Weights of a small masked image model: 50862 training examples, 50.3 epochs.
Rows from block 6, named by matrix and row number. Rows with one number belong to one channel. Each number is 500 + 50 x the weight over its row's rms, rounded and kept within 0 to 999. All counts start at 0. Numbers have three digits each. After the name is the row's rms in percent of the matrix's.
# convs0: first 3x3 conv (model.blocks.6.convs.0.weight, 288x288x3x3), inputs 18-23, a 3x3 kernel for each
# convs1: second 3x3 conv (model.blocks.6.convs.1.weight, 288x288x3x3, transposed), outputs 18-23, a 3x3 kernel for each
convs0.22 096:482400571551531680507513452528487498524481392589434550458605448473528387538567611445518541507508476490491461463533492544483473470454514520547497551541562492499560
convs1.22 093:514527464390456465493552519469467443586501494510512474407460462525463441514421447605509534455496558517570544408506462498484460500570452492462543529447460499463478
convs0.23 088:558478547522457526517525487477473463443512506493560444402408500532493440498460529581490349459527576460570481524540562516469494531442526521510450492463542549509499
convs1.23 084:536426543464538448559435452502405521466497479616488527487515563511492416592598548539473463398469517616502423519480466467515516465484541488480485482521487488516489
convs0.24 105:474476487544476462405518530467550527560543475641415470505489431544495444468537484413516558512501499469490527451515402498530574561450467461468389493514502510502514
convs1.24 100:517443505491510501486513541453503464516489440642457672552538461497462448493501541439576533477487503551492606505494467488424531618506442507492560454414481507530422
convs0.25 073:477460541558592517493522473491443509504502475488503496482488481498451421494488444476516561535519499378527511443511458593515464451477490550461502439467493497451523
convs1.25 068:480529539463409545501447512557540585518509451475505540539508466566523424520464543361473488545452567363538488470467522508478431490576467519515505452481543452444491
convs0.26 086:426507524460484494481495465462443544545587550526521455461472452604506521488456471507437497571495471495470435439528523382524503462464480470543470485521470514502510
convs1.26 089:461486538495506472539497550484456444430484573426540568560488561534472406531516560498496495511571512440595544524482448542502496525512577511529530497519497481499493
convs0.27 124:358549463482546511523505412551551534537514582517500531447496552486511431409474452577499472442520507484466511684546478517504512474469520498516530489518490494443500
convs1.27 123:586565493508579547573449562440480531433468449497479506527522582512483503401493569475495517500478487501505462489484581483545551485489412509549526496521485501497459
convs0.28 083:532500451544581504477428461487640546506488487429471454486564495432536527514442443488487487556511463453502498457513509466503587517455549479550446598434465487460490
convs1.28 082:552528525546433470537457412521516448487533483499495547527557475436519539522476558467521486419418513496489516508508507407530510559494569574512515473564430486575475
convs0.29 091:496487508505456441472558459437462580529527482512439467495545504479466440482470478497538387538535529527527520482470574536446549533453506549484537512546448525450450
convs1.29 091:470495492584477473535484493546528465437492462469527555431523503498502569499498464542471513471474471541471528492549451438533465520524525399513520547504578502497541
convs0.30 096:456627601528612545442457457506447506506554447510531497470596472514468566500545539605586470502470466488515501568535496534469483414488496537486414563467468565505530
convs1.30 099:496567458500440411471432451516441512507418525504572425544485478432484530517534503549521528547519499509475449472475503564483440514499496543533393566455393510487496
convs0.31 098:430564517457620472550449528518550498464464567446506492509474477489510423542432559440568616440406471527512509444488610452537487548499446485532541573549533497493561
convs1.31 095:475498435549416499530445553474521481505457446417425515503502506491572535413477557489443511480547509394490474514609558396501520426466428445571508494526512445475461
convs0.32 102:488374500543433428450493534526604648436560545546466567476496458520600570504441484547502481457498514491546540422619475451551512526510531564430366517456561485534529
convs1.32 103:521541536647509416483659461484506496441432636545470388462509540495506624516532568459496493544487467454417514435509553476566510453413534445536496532473538483508534
convs0.33 102:461446510473466501540583637584547412583544477482433572598551511476494491503427430468482486506516518590458488567503481436513508464404570524528506578518549490493482
convs1.33 102:484428429609513540484528451544536441505487422533530466564567524481504504507541447450456453499490544503483541520546543473534525488526420521511549442534501491472511
convs0.34 087:553443391397464390514488479507475441641529565542435448504452457583592514498525562459556523534472525517500505507526416472528464528534480418468457551461490489454479
convs1.34 086:509541425625526530558558474507550439541502418484597586475491499464503579535550566460415506486545440469429546549525442537533558479538487583498534535519506540434458
convs0.35 101:563568508575364457386529531536553562565575490590546478508487488489507529480536491454508436515480546515468521576497506497458513548613459511514481644510516592498492
convs1.35 093:420568529600636551501507541595493441598450527390510553488397545408481451520428527473544434540499455576498520589417462467548488451514398452496556551458517453518545
convs0.36 104:473486506544478452457539570654516452432433481444480471501500515594576486467507569538545443521513495586546462464429440543560441477518530438508514532469552493546514
convs1.36 097:409454505501514524510483396431536502467560480587517485489513509534483484505476570505492586475544462522501464535563533502443519595554517486478574460510546498475473
convs0.37 105:561455555511580482469548530515541531481426413422548519520498550493537517507410418428477502477502544481476544491459529522533510451454529490537517470509596449560469
convs1.37 105:499513507548432491471563469494529451539459556397495481510443532434539556550538544506557449498518513482548521460528493426437576520503492474523512421500504490512535
convs0.38 098:460548495475426599506436515533576516492587418474436472448507512522583485393565504442465492400563540515411518548494532647598511531456537494481485455544495492585550
convs1.38 101:514518562447505522497466588454403547604552546508519514598473582560455459461554494495551457470428585524424494468537436532422537536501540500454494521432556490496531
convs0.39 086:554501444496488530477484429467544561466511530497461540431481481425474443533471491431491448468516509523464515525511517525444472520417461457476445560585505572529489
convs1.39 090:455490475452506435515541441410543534506549521482445437460464489479548486517458516478502441488436521561574531510562495537461553526487530498456528502477510583475544
convs0.40 084:480471505572523526457472442520596546460472397520512446503542532439533450540574481559591554490547527423471465496486438474395485436438441438500518441538434550529481
convs1.40 085:549407463432505424503575531589537572517543551533465487494442537566459512485480514432502538547587493430493521438469499553537502531428472438488507483544494567409497
convs0.41 114:538463576536426540594597435435469420512472428475573540458465531481595466625526588505526491521491442531465510463589570479479438453457465480545474489460479442460488
convs1.41 114:400432531435387444463499421487427576567429456511459530491498459490415509538461601469495441453501495516536509472569452432478524470456550467467469520524551480478478
convs0.42 132:452539479504539493491540531563442473504503495469450442519524495476500533520554532507526423446528508459437515515453525487510423508491441576503527499525492508459500
convs1.42 137:497514485494482493527451488467494483501478515516492381544504541458490506445502536571538590593534512529539546555537473502578490541546479451512449495494504510509514
convs0.43 084:508578470458521478547508499480567522540468522457495562531544481419495480499398494476534473532539402526489448544531433477536428469420483506467441523518543456469555
convs1.43 088:495521390501592523498528448410492493508564424487536532480544575501522508510440502531435493557492464547498518560541530524534488461451508414529547456482474498464497
convs0.44 089:565521558554543477480492423467450551558445460462463503523497471473513470508554534479461527567601497595550444438527497592444475478487493530455599515550434511564445
convs1.44 088:556513493460445456488493496540532559509479435438517476462442509514475484483478517555441478516458470508494546543468506520506478578426463494511511435453469440439544
convs0.45 094:492475508558543502498444487489450523420557418505557593590559405541467526496388494479488611447494590478551445525551465535438463518495479459504493512485529541504502
convs1.45 097:506523497466459526533554488546500507490469541429537509521557438479521495532480383563499569503545483343543512495496500487522505524511472507507457429475585514462514
convs0.46 109:508524435444548416533448548546429495530442470403572418506529429507517528558493456549486474583553448431485376496451465625486435539502494600476507591487521477512466
convs1.46 109:397478475588458607549470505465445493595525442466400477560522628505462457521481483616526475507481513555609473514492489455534542502533498457551464512560528525526455
convs0.47 118:463468499515519468537581488459444464510406438409585559457511513536544436523584518556547541475511535463506473450482523486527475515488438525468475558533503495425498
convs1.47 107:600526513413464502505534513485417513541586620489548535586509582453452444467462532489482521513493525525518496543488501486520488483428477518563595544559504437489415
convs0.48 121:377596470458527514495484520462424543523511476503542535478502437513513554494508452559445525535555430448470486558526637435453605453516386525482531475508476443484477
convs1.48 113:587492477563469439500466567469426426507475601485521409511460528489419501509504461531580494506552452463506429565506578551501539496455515449508468496510506507512478
convs0.49 093:569544547571508575456481471472476523468543426504457436504501538462528512445555511358485521440480505496435415460456462590479516442514559635445460492546418506616507
convs1.49 098:513519475501492444602519521593656434511456489486527513494485491476458502416500498507465498507398493409437535522525477505579466524428446526542479561533489527557498
convs0.50 093:496519487547515527508496522505623523531472460552456447485482547522520443497514431523580568601465562524476518543430536521471507455542565567498477481532502406487424
convs1.50 094:470466444464556497490504481502524507514540453472564583555530498495545484433537474552588523497520426514463498440561499607591521515560461561495532508489506477458475
convs0.51 082:423457465509527522486505459471439569564442390489566486445461569393529514454472515478465492537456552485608589516511537472455590550493536545549528520528506547475577
convs1.51 078:483463474542419482495509531526389497514572467420544503457461469478459591521560525462359509464562442468533519481440449474487626486553462534415488493501549590498545
convs0.52 092:554440491531551496595521501492496444450529504521518449480509566427481512470452511546514566536520510525556417479446505595421509532422506493475527489554542551535545
convs1.52 092:577556423500504478455540496537442411425457525577426593475508470495417556456463552548531596538488448412478532475489459464489493471594449461506463484434455383405521
convs0.53 107:561579500537405424499523368590591486517509512484541455482512474517523532518548512472563472468560415547529515475451455449464370565514597530456506440465519476488538
convs1.53 111:481522485368619479537394505450516462466479517547465485520513457456505510501493448582533578626458512519437448506501556498494512537491439475542476431569473571547505
convs0.54 084:558441421476545477518495472510601531384475552362456478448503413506566504513442531514523643478476430504495474413551444477470467516485534448538520530517449460525487
convs1.54 084:530464497547487443481668478581548591535571470474458564532456541494473540561495515509497535532514544477541517490410494464543460515450532446482558461531433487463474
convs0.55 091:550510452463537513435586565502456477555455495448467473550434502438511569517532551480503530565541428507477441427494486512545489496472543514479548454518543472455463
convs1.55 096:550491487505438564533549445517658558487539527453500587487425488464581444514570458537538490536429496492588516366537448533519446484464540489490457498466519514558486
convs0.56 096:468550550490477485551576490562453350499470466568549586518573519550461518464555428449485498484442519489469482449554492520414471479490409457496499535581574518553498
convs1.56 102:509513489519477551418461481469489424443445610596536415489450486447540433534412449493564489533576471435558535539554504529537484485463631467473524441497496471489476
convs0.57 085:505443532445451537544549535461518551512554576510488557615529437484612538537546482478525471453438451481465446555570474547580526405483462502443500610506554480535445
convs1.57 085:557409414529523575530567488454550449507508547497467486515476477557464433536542453484450472455559542435479575512474595432489569485423507514512491546498540592551476
convs0.58 079:459507513493528565464565567487489424471418508549522493449589521528512532535499528438507514434568395476537533478499519551549445516475521485471498483510538475475484
convs1.58 083:442512589555589504487538550472469470529533487430450439468508433470573507553561529517481479590442505406393548545473480511449433442503463510471508486520467507496498
convs0.59 127:488546473436500531465522518525560468534521459528509429551526448571470459449436504561560458522599459625575539506448517524498493497440472547525497510529551446494504
convs1.59 123:511543544458503484530476502466518489492596564503454513418545484554476498488479443497469445510444491501495459487533506509505534472519453526546512501525541503502510
convs0.60 097:455478585541565563538561540554442486452588563466420469501477562415495499469475569416395499453408453442411451542646448500527500527555477582523509543534603641613648
convs1.60 100:515493573511484490375479574527547485491432562596574504453523503469479568501512514551479554488526454534463540471552583557496512557459443451558533507510545542488487
convs0.61 116:532393484482509520439490452466475498499513518527473495505514505472460525543485479432439493477488539511524438500441456541510452460444449426467553415498420531507509
convs1.61 114:527519489490436461594629461554582522412479457528499541448471432450561486501437512545526474504564578503553481472550446472453499518494419502489420443461545482462524
convs0.62 095:482542503457517544521526579439500479391477574434483500526513460571397581483531444452386501452404476492446429551557483569453450462485475524529522533559501484510475
convs1.62 094:522559479442546493503446473490470418469537541464441536515445512409407486442478416555504443535385533511529512478547474553434545521500446474440430465488568494485455
convs0.63 115:476485511546528385495467500443455379563565508527513485456491440558587485481582540559544535532486518547464439481526476557397413527563499488496507555483493498529476
convs1.63 118:522430532580529519466588514441486454428401507602550505478422542515465414575485467514525527518480541474466442552430489641578526429560506457444474480452528494484504
convs0.64 110:548573481605460518526424508508542488578458486457502452471481517571498455558493539502496494456612550477520474488478467515538563519416438468483579500559572448493503
convs1.64 110:581539537548544471448513511523448443423502507416442420426488414501476525490555503493514586436510574565506443480485459468572553509585459528506493473456501501566524
convs0.65 079:534471448447542594532483510439424566496444514442512498508538478427506470529560510490558528405520498544449529438517484513532465497498415547508480568501440468460537
convs1.65 083:507422421465477479459420474448492448472537488513543559527415530473536572506476582465503410454446483552414514499544505444481489526546540438547564568518493561530453
convs0.66 112:544495504422494434429458509459466488521547584565539510514519506599556459416417516513515565494511448597451491473423583564402382463515455544533603525501432532508465
convs1.66 117:500553508615505548572510446476542532321405477564575480461438511531457432507447527508520439518506483430434473498410493635509561427557402478506487534503502436525538
convs0.67 089:579471469541561453445507471505607532442549531547499524544500557520528612536521583535484497506531481524536420452451516518500584547458542547565473536516494446501523
convs1.67 083:495491497519408458533561454491527498545536511414507464481443398442455541476465559578467491570520483529598505489497468521437475532513557596503449522453495512464471
convs0.68 089:459432533475499461560497625456531471530473524433548572534586512553491531464528542534505471527484536475520493490569471530401524481535520534539464494528569435571477
convs1.68 085:475556488493551512450576534499506551385477582623481612409500474490505393421453438547490566475504475471479516498504557458552453509509558459447477504509567518527528
convs0.69 095:440444565501506470555486480503497639554500477408476509464479417500487526548604498459524483520461512539535412533528552509518443444553567490460532467533488463432463
convs1.69 095:468546420493521528464460479454519606560510474407456409501406545504501460485484497456437493428566469482471493550504455566507485492479437548565568533522525424525588
convs0.70 084:464545555484480433483462477580442508505466505522498543499509506557508492509584458487491519464403515545441475497578402526494556446594445512499576582505555406495489
convs1.70 082:494502434478572473397551484486516520514542472496592521525496452475477443504548478460520461447416513513423480523487546520525486582536485509581565439575505533439531
convs0.71 152:479438298567456577481484630605469622548494508433551497510500476496487548469453485537440468464599495596534492552487488691503490522444481420488591401559582601508500
convs1.71 139:427559464468555534561535487463504462426461432598507553461487617509389441513508486505488422538468529520498502573562490522404520414491467505473453467480527447532587
convs0.72 095:439502402512414415482464504544419513488483496482520467502589519597468512584516546511447387410529551473460456536525435501451480558433499525495516548512489485560463
convs1.72 098:501510603515504500507433533521551585438578537456530377522496480504504435511478488510546496417549534520549459446589463435555468425565360517482508547505480564490480
convs0.73 087:573444494428526531440462515528414532508522467518562548500495534445540558478459506438550482599450521501508546428436552452469518479578467468426488543538480485582479
convs1.73 090:532488478514450510452497482495470445456527526464540513502594577482503527488538552474463482543452370428414489487563430535557449563491530487501448513510571458564479
convs0.74 100:479437405506528478403384572521505577329410371583477499497512460521550550486541496520461508441449436413538457495573511521386569532498476468516531540447520473456459
convs1.74 107:503548540521466510399519497418411470550532627432461468468503445503419577491496411517506563477559477485484424492509438486443453553462504425484497492471504516463467
convs0.75 095:496405457403559490566576497460496564585475425490479536522469488562516589536557433479502524505485531548482598598509553503450547477466452445464498529496489468422476
convs1.75 103:450535440486494480463591407554517491575463512483596513565496483395534480473520506413532381550396544584500546494476505498496657442562510422462455454453526507559492